Weights of a small image deblurring model.
Data: trained on procedural textures in two colours, tilted and lit, 48750 training examples, 37.8 epochs.
Rows from block 5, named by matrix and row number. Rows with one number belong to one channel. Each number is 128 + 32 x the weight over the matrix's rms, rounded and kept within 0 to 255. All counts start at 0. Numbers have three digits each.
# convs0: first 3x3 conv (model.blocks.5.convs.0.weight, 64x64x3x3), inputs 14-20, a 3x3 kernel for each
# convs1: second 3x3 conv (model.blocks.5.convs.1.weight, 64x64x3x3, transposed), outputs 14-20, a 3x3 kernel for each
convs0.0:096167111145081149181084112141125143122105166129172117189120105113177076137159150145149128091134154092159144124110154140096133058083156087104131105147069094050149131094122168104145163131140
convs0.1:146112147099132097132129122104112137125186139136107118188169087109152066190140063070121124185157138077138115124101146048144144139129163111045079120154108081060083127149113119129109143178133
convs0.2:117124141121144090160142163134129166141151146124126041133113123178157132096166143143126125112169137111098026129107156156175136142127134129193133140103114135147116100165143135070134138048156
convs0.3:127115120138139131136171173151156140151077135129168109111093133205123129127119124132173136100112172133147086128158136139155152067161109163163116161129143193115085108108147125137127137122134
convs0.4:128103114120108085117103101121108147153135157136166125172146108161104103134104111160119113126144040083099142101093113122111112156122150117052117126145163156101110154128129158107121114139148
convs0.5:140201142096033085156201114185113059076183161152085114069023108215179115113125134113159146103093079130143143077068112187194077162107162122131155165136127153155141144159122120119181112124096
convs0.6:100098158084105193127156150128090150093137153097174145052085143114161147122157131107121152104120168093203107071122187130145143104195108056200076252125123120073219114148145124196094176103099
convs0.7:114141111096186040133104125115177091190115072130122160125118126108123129144089161056246068094157099150158086154129158171114121146185056058095113128136128127154098128118151131179096088103145
convs0.8:088098158143114110058128139135137100179131119145094114128146074158138172113164086135137133140210097072121125148132109167136093165117118131178178090089135125101148139154136128161155143133080
convs0.9:188091120109114090136143118188094114087114163149161077154158196192092139130196109168108151063100140153129138113138114121089178160099166125023087074083107107071101129118119095124123152091169
convs0.10:102119118138115132123185136158075162104131155142107123147101105083147135120137115123143134080106182124116120130100136101100112105150113160129104162129102136146129134187147116105135141088104
convs0.11:144168150142112149130140147182087085136078165147141130133091099116131088106107127141159129107086136171133147167145070211079130120173127159105076118110157090093082150103119082177111116127105
convs0.12:127129121127084126150152106075143105143103135132142124104083122149179131145080073124133157127140108162136150134115099126138129150157183118057125149133166147144129152124137077111124123112137
convs0.13:120117143142119112138103108092117084152117100204156184095096170209124193122101148088141158138122156124167066154106129108132182076089141086145122127139127142157099121113135083155095147111169
convs0.14:149099146131116103146109146116112121148164086133108148135172108142098132161103095124096167166129124155147112131158136077212130118104143098128133180066117130112078114179098170129190095098146
convs0.15:136124149121176140119073088131144129134083107172132128180177173116091098122095131092122137185172114062083159163185126131093101087112119159105109123119167171171072110120092138138150115154141
convs0.16:110134148139105104124160096081149164168108116152136101125120155076121139114107137138143139147144119146127127123146152139086152117133148141135145142162193118182125155103119134094099133046132
convs0.17:144143112121158130127129117087075165121085154118133154082128163148125092124110088140097119149135115108159086085104141142108134166095085125057102173059074169181082161154066122182081126213150
convs0.18:111150127162167145122137090107159107142147111103148137142163161095151118126118123133152114096064098104065117106198134103123101115170123122095096119144161083143134138100114166141128128143131
convs0.19:146158141142077112130104121089133133149136117149109133184133205149085137094154131095148120126096144090159155127102169096115124156138155124046049126121165112110150161112131127145141112138122
convs0.20:148096132138137158115166095123160136096129128127132134132116109123110188133191158164088131118110187130135096149125176119137148160115083176126158119153087071128118102119145116173093165119129
convs0.21:121135130117103118126132170136137137129140187141124100132100154111114122164109177109105140186177157103077096135114155099194135093101119157167098152099179105113092097107137154137159132098107
convs0.22:161147126103066183116122098122136137151160126130095165124126135135141123078126126133165124088142194106146137125124074179160136096136168157125046141149199190074045129106156102116130104107132
convs0.23:106118157143115123128121131095134143098142150117146152121075117177179211102134108110089153110138116141178151146097128133165146098162119091147143118107167103143061152106158142154098155118123
convs0.24:115146124171150132127134157109098131107152103124076131102118105143138112103133124097166145155135128051033199155136122145100172168117083153121121144164125154168136152093147131129181127148094
convs0.25:128100106097135140157086112112092078124136145140154104089062113154159136119110124127174082093169151153077161061141154121127130094165133146219177139152104126120154124162148097153122124142112
convs0.26:115137122121126111133138106131125109126164138112090101095086093148184148097096148113114129179147134144058083119130081122120092178160135162145161149170099151188114133162121154096154087136115
convs0.27:104158145145131125126120095150128121128201120141119136111063131133135106153106188100129124129169165128134122088083128191173138098109167146175125082102196144187127127120125121125128124150128
convs0.28:109148106151158148143130143112125149113106178082153148145157101124165105138096184137153107159092180127137106142147104089095119135146145133164160160132144177136182127096115111149125126150094
convs0.29:148137132176140150096086109108118144110103135110117131092174213122167147127081102097114139128173109129089101134149129130096115149095140151071102058122157146122132121159121131112145153128145
convs0.30:101106110095129113182184176137115105118171119141127152086077120159155134093090169134153139093152198160124088074103161137156139118166136063200177212101084124156144178121158078113111119059127
convs0.31:127127110151127152140140131111138143131114110110117099150122111105063098103186162109108142127134106095165124112101138162115129141069094117094170125162094110101145114123135156095144133155101
convs0.32:132188133081119095165125161167087132130098181135100091159111100133122104119166162158173161156149129121084174153117140182103204106111071100118115121187126106125126090134106135112126139143132
convs0.33:138129153124109140145132106133118122127096151162052202134074106165036182175022192117133107104123172107126155146139117119129081102196090137122134125168116154131129146136143075210088095165110
convs0.34:141150115093128130092131133145103135158143146110139145137126141117122111120124123130128120094157161133145097113111109134170102117166127189159170156042197082125194149151124076148117127129133
convs0.35:160116100158110145111128125131140079147098116115132149134158110070179079144117146150137089093116137132167112110102113174104116159146137133118073134131076115051127098147094119142114100129108
convs0.36:144167135082048098178176142157097100115150145115075141108065154156203123108143190117123110127115125189134096105092126141186100167105140130064141103105123131141113146123144163131142134108123
convs0.37:101136133126154125110089117126062114177105077134200126168207108104070184091100129131165059137159157052153135168123142146146137117101165094056131108151125124068141126093122170098101152144136
convs0.38:083163134149093122129182098154123164125108134100165116108116107082134129098140136114120168129164084155103108134144155113113135137121125084114147113129129117164119128138119139116160115122137
convs0.39:171152172065125107151104141148108105089172098139162113110101147181130099112158119094152161097139107161072086115139098137156069073107142092152154127132225128172107109146128151107158104169158
convs0.40:089106132143132121143141126109136110125148124162132142170122120054105152192109111121167110114125140103130107131197139147073112110167110135176103147056196100129067135112145136059097140180133
convs0.41:144077178107150101131090151124130122153045185131080158125128150167046167112144105130104125118106185109118126154120131117124175118134117132146113143066133120148109100153119041250060145128131
convs0.42:115129156141110137150080114107181127113077134185175128120119093143155116134176111108153120106118164185147119168087121149127082114113155136172161125135194093140177085174152110128131123126105
convs0.43:113146110144117141131123097125120114104095120146159149094099104152176144126168112138133143155155100133139074128122120112163126112105074122092131112091150138223240114131115135140138127129156
convs0.44:126144117135121094094087157151109161094186121125129128142152167148124102167112142132151178170146128129088127158119110131132133137099097107064101096092110074088123182120151097122103114099149
convs0.45:100135130172053146135107170124173109117127097125140124113119154109103190085123155091116141123065186149073131105125126092181145128115147100166134158057177101138136090133119127152128158119139
convs0.46:147107124104160109125112105132139143144136149112125099154157137087118156126139158132112113147099161069116137150099137178095112115118113122145134154188123133127113135134109120082139142125138
convs0.47:113198146115111101176103158150107107136124165063108138142155131141113121121085120119125132152088125217125120168035112077164150149141109159079114121128183090047110118150115100184111142132084
convs0.48:135088135115164103159162138127139141148179116090140116098139071116142132133113137141114149084107115074118118148132114131206121080146160090094127126128144157119114148111154157094155115103101
convs0.49:100128095149107138086112087140164147131140140156141086109116174188161108130187161119084131188109090131098067166129166119152147112141146147156174164183157139183103081140126148124128161193179
convs0.50:130136110119174138138128136090095147143129083153147100140167064167157078167095113143111109183162095119177100122106138120086132181117113115017161163151132130164189163117129122130112117116135
convs0.51:144106141122119159153127136136154122142135153104124164105175154163045130121143099127118117154071132128104152128145130112142122137121132182186141148117159105132183118144119128123134096106151
convs0.52:133116129091138146150149123164127095178149086133142127196114065102096174130127144113189095132120137113138142119141119125136138121159136125119128099187235118094159163032167132092132113131114
convs0.53:148109110145159130106101137139112146149069129137131161135104113173173115148088117171118151177100118132097123118155141074154132131106086183193184139167231159134180155135152159145146130132137
convs0.54:119162101152084130138153094158087111174110079156139098212081109127168106163114131161163139115190062115145124183062126184148088118084112119126129154136138165139141148099174146028239112145129
convs0.55:092163131173030161118090141142141122135107115149116134093131156095084162117086182086101177088063255155102133113142143153148143090119136019207116122077054195063131105128149109084174112165116
convs0.56:109096145120132110103141180116104101142158136112096127115035122119151167117109100127086141127193059111071153117172123107112142144127099110182255137175044169073148125118131134130144116097135
convs0.57:155078117134115164114114106136091140092094160093169124116111109158127130111157030174078175187089101086158121096129128155098132127023186150092071183066119088150060120142119120161125134120144
convs0.58:116108140121110129109139145104121158163173090097120160158198152050130123136103133154118127131082115017208180110213133181091116130147147113158232143189079164093147110078117132164125128142103
convs0.59:149130153103157103116148115134074134100134105123114162147109126156116103183117046119162108123176124092184084146132131077090146114157130147047142217090180050213138123155136073162136133151113
convs0.60:132149111165141136132120130153172118139079088111138109088125164149180110125100133154147151092157097117165098102114133138141084133119120148118137105108133125177170084078124116200174136119103
convs0.61:118113143162127117131076173115139143114145134085113121136147141098084094044163135087114134142064194093124170179136194113123146132079144131163177160186077124090088125155137124163143118162116
convs0.62:156099118098137100134074131151119120144151154135144106149150148062090148133147188119142113154091156086148112121146162099120133126107127113130076144127102140161154131140117139167150128136126
convs0.63:096121163116128108122109137112087156147142072106109136150094117097146140124092154164152146155139152093233118097121137130153084094137114132149148113142114128092141122125107128092147112104147
convs1.0:144154084098163111151092159055139065106169122177146118131136203117062129122133094133135134112142122145106119132115125107146101131131122138142144138088137118141127099164135097137063108101140
convs1.1:132156105097148190101115115119154153160059096146164116157105022158067099175094179123136155118096108169116188165175109158085144127133099126158148146122143099162094131070088150160116154102101
convs1.2:039072038143123204140152130099228086192009208133157131089158201202147036146113111150059119116092062135180126116150142155135107117119103188089077144117071179088157109110138096142091167111151
convs1.3:087149081120098124126147115118076135101177108135107108142162163092118069133159129127152142102123129113118131148102139127110141114120122121161112111120116118135105138111140136130073130160147
convs1.4:155149151137118138085159145136039076107166103043216100146132198135207121127043114155093196183061100130153128151069175114107184116136080166162162146103087065164064143083188181093070113087140
convs1.5:171183142148134142113166147085045113133124086145105092255200151108161111141072072111125122190161170082127130171132115126118119175160117112140168178202187149247208146130129112137148100096086
convs1.6:169250181155157114084173164182164150134176183133143118119098180085176119122063118162121167180150127145122134132082118117103153148105111155227162157100101168187152158128142106187139155136135
convs1.7:167159183195168200156124130209107089175128139133157134054102090142111111102116162159087145153133134150112144090053124055123122095101134118117131078104080169120154112124113168170126123141158
convs1.8:134123189132124134099123165121083093122139129149099135136152099137098084185177163112106162139117125132097109136086104138101121155151117145131130110139150096115090126110154125073132140105092
convs1.9:176146175143099128098160134172151112110132140163185097112077098103161085100142111157111083086135175143150142135128145118164112122108083120114105158159144132157132120153074162080184178136142
convs1.10:136166202101139072091093132110156119179118123103138140137082137068151160179130129147117130109162135134106117139124103131089175171183095123166139160083105153083128143113127174081155070120121
convs1.11:133112124122103133096087155138136088084202142140089104175179151119076163133121105115121119112137115076139122138097161127167078114116094139151112114108084163178100115110142149124131156128097
convs1.12:154168084132082130137156137090058110069088167128136083144149165129159146183104108134121133184144110167148156119108134166150152118106137166129140152221197129100166122142148131173160094173141
convs1.13:124170137133191118121105061111144065121146098172107139120162175065096107122154138113143137077144130142112111152123153125163108142100112163113135082098123172132152125133129163083167161148164
convs1.14:089107144136132097116138107141142153121090101122104079136124084116156102149158109132111118095101087131146091162119108081116096138142133156130111141151132127084129122157100106095130160111104
convs1.15:079135143095143130120117123176204128205149103117088098104080104095097074137145101164132141179131120174149132131196159175119155142161159166158154134138157202183158114103105141105108110122148
convs1.16:163154190147177161142140130145142208152178112129112105169143130150140132149143149114128131124142127166101144139138176138156155155185150140101114124185099169118126163142097154100141130126174
convs1.17:114129078101098120152130182173120119158082113255154107166224184175193192149106132146164149133115130135105133180185130152142114103156140184154107112186121216253133053107100100170092112106143
convs1.18:130083103179087182119126080107140176088042188098212103083094105175097103143132159103123118089255103170103133115160125121121121120075145143138140092125092122161152138131111114080108158122197
convs1.19:170154152131126085131100134108135132136125110140153151111085142103132105064144102129129089125112108131077159102145105140104165119179148077121127093151137163165129095104143120125143088148129
convs1.20:104128151092174145146108102169139092135084166119072142146100106155112094148162130164121169132162105124123105126162131174122141121086120143089135154118108115129106117149088148099137121142158
convs1.21:115146096142119143119128172148095099072084124136160140097184123160133121094092102134107102101103148135138159124164131151132133098112128116149138090177132104124136126150161120104123143129145
convs1.22:154142099121108108133123155109133116135185134107080147111139149115096132221143128116121085145129062142128118121123134131095119132178109148078119117057128127105217182123171161136131138144106
convs1.23:099099137111151180151125141155113157143123141100110150141155110035101072163174153149086165137126129135153150107125157118163113117114123120145182107176090070080116180133126111101171130197101
convs1.24:109108110102115115124147122091158099102159187122093137149107112105105161129146122139138141107097134113095086130102179115098132088145119123145114094087053157196111133139142112112078130103107
convs1.25:152178136135176125125134152145108141144165131138134109162169129164152118134127144097082144140125148120124121134101166145138101134165163105144128117091150120137147144103182122120146119056115
convs1.26:168165122134079100132124111166125141179085114101148119146152159156122137134134130156119147132114107105130137122138135134127102152163149114113076122113139072128125116133162170139176126123125
convs1.27:171138167114105075142096117129124142127124122119089104151147136119069141127211128110095102109070134134160105120150161090126052123179143096123124184138114146127151099122143123091142139128136
convs1.28:142108127138157056114096128142123131083144118129106154119079130094097154132157143127135127102122086118115116107119108125135173121155165080094103144105099109146114123152176157144200120170112
convs1.29:156127101120157111092139099157097146090170090119168152127134154080076138093099139141125117123129128154142115117120137119146139120153157135153143124116150134138091122153169111139131152062192
convs1.30:169181219142160157126117151150098068082115156098149132143143156131128153099088128143095094163130119173133156125091102141123207151150152125169131148173141154128094132115163092190163098166117
convs1.31:110125184093149127113100125109148163184161129177104141116113118128150158117154125132136110114136164115138136119154173135150169155159186110127103137156145126199203118101069110142108140086104
convs1.32:146109037162089201149061127132109086081185181164103098156161136177118127127128104102133087146112107125114113117075112117175114107140111106106092120110121125208171143194175115150079142094144
convs1.33:135135150148132130111093133108118167092101162125132149139145078133103107151152118114099148080123153127174136119129100123143148133125137138149109117114122109125126096126102134114182134127126
convs1.34:124150145140126134116162130132129117128117090166197133149150174139186167122063102157094135107117131115118116180136139135076167174127150119159143116162136126145194114093114130150206142120110
convs1.35:110136126096113094119128123145122144133146129154145116149102104156102148130114131185142108133108139151124108137148128090151081149106136127175151134093143092127094109139113180097175121157146
convs1.36:107109120144102181128121134144213119125105132104170148085095113149083103097179157142101124098120117140170180122131149173105140089127132143126132140159152122146114097105116109140058131129136
convs1.37:114118133151085150151090187124188129124165157191178200067137209146115098166190159128135140137114140157174136103161109071166091081120171148119115162133143115174126111113126131144111152094138
convs1.38:120135121114128105156096116146112138159155136115124098139156138182127146147140152176103120229069174123129149115153133140115092135127124189117115100118121116177129150150135091102209146124099
convs1.39:103175120140127136119139117130133115141053163177132135130136158176115103098131123172128114145122133109124135155167148161105097152112135124104080094082163123166162127112138134132104128107113
convs1.40:077119118105115146086097129155169152157168139168227155121151130119132090094079106172121157169120123162206189120117111162121129148123155131124147183250189186249168068140144130146112078107130
convs1.41:096080077068100068087093084100082068131125059152105103113109141126139201137153159138166103166183099180139122197075164110142106123077060155131140148123141157147149156136165132196141114128124
convs1.42:132162145123095121154153147098127099139138149164111105116149143178104130129187158126135120108114135146138121136153101114137109116128136103067129108144139099117093143112130128139163141138129
convs1.43:111192091138166099131083133135141132117050138166129174157100142161157180088077081151237139122025113086169108154210084136059211125114110101188163150000140106214102060206106173039167126141123
convs1.44:103141105149138091100146141137115121129078160108128129147124126095116144145190148117151165087130092086109115109178099126118194123119128139192184092172129137058112142129164176147142082112100
convs1.45:105114147116150096155093158113119092154109179181094176118127092155108124123130155133130094099121155129130156110132077150112111117143120124135130104142103149117128132136110071148121132086151
convs1.46:129156156154137153130150097175129128133083112147144123103157142126111079107124123145129148138122112129133127145165151107136082132161135139149119122047077169170155136123125179117172102123183
convs1.47:126143169136120138099104121197146186122153094124120108168158134147117104128116132134122094098145129170142116144165100143083137137144119114167148131150149097125074122115122146101183128122163
convs1.48:120120126148136117168099133130118174098151105134093125159053118133154120135133166121128107129147173113135111106140136102114110120119141126145103115138156139168094091165128137129156145127122
convs1.49:117163176128171134121123103110070107131141114136122147139114165095123093107130131118197138104176065111114150106051120119125137137134146125102103120077091104147125165078122123090114100107164
convs1.50:115095102158161179142111152154135151138088168175113162105110124144127111157138135140134105152149160135132164137142141141158124153126165142164122099142165164157110124156137108164125160152124
convs1.51:158093133133095190131168156138102175160117136147145114165147139125149100121124156153153123142160129129108147098120126112118175158142153096121120147162126097115110139170137202145116120075126
convs1.52:134137085077129089116157106103080142129139088152119086204144125111214193108151137153137145122181118136137121164102146155104132139128056109103117123124114117145137125110155126158154121149149
convs1.53:148137157129147164127097118168152142125122164140109135131095085119145106146160163055129160096222116104156118136160165148135192073157154192186140185118118119081140100141121091175104119111100
convs1.54:172160172180164193188119139158069109199068172157141112094112050145076067134148138135123157108137152129163128108201105143112138120105160149097136082136110137114105119123124140163159143150200
convs1.55:158106125139143156074186118153082128116182096115148057080104097099115095130123129174142122165162106168174138143156151166130174160104110167150123149043117139150103158130179202140172137171151
convs1.56:137198137142087134155149145164141149134154129124163121137100089133168151210152195122167159119121117108143113126132135109115153089114128172138148150095092019031065168114157137148156186151169
convs1.57:060086009076054041117125122150167083181130133182102115163198153148155117154127096071162113108103106095103102154137102167132123150167123128125138100113112119086085158127154119159156159102141
convs1.58:094048128075127116102122126168140134123111146168117122131105144136125152092132136145065136072139117158153134095136135125143145122072126140084101112097161113229155149165170160090125116147159
convs1.59:130145120170182127183122141174119099168139199131126139158073137114146128144111121122082148177093113123106132062143101085145125120133126117198224164104172081120173098133076095170099119116166
convs1.60:070090130117109101117135134130151150097191121153131122131165137157110137082083113134117148123107133149152128104097134132126127147133137122097145152151133147116114119118123129123126101168113
convs1.61:078161150151140125113156153093142152094228090096145100145160175167166169110052113114089159155146112110146147123130129170167176119110076135109108095080061149212178147111157110090134120129136
convs1.62:128143156188152120125106135135154194139088122153141119098104127115117149101107154126136175092130114146146162122167099133149140133102167132078096121188127155083165154149087076099146156111148
convs1.63:178118129141061105083144147117159141156039175127111163068203151113105136167127050098152124155105107083143141173077154132105089081113174134171136111118099114120146136135126093169087134108122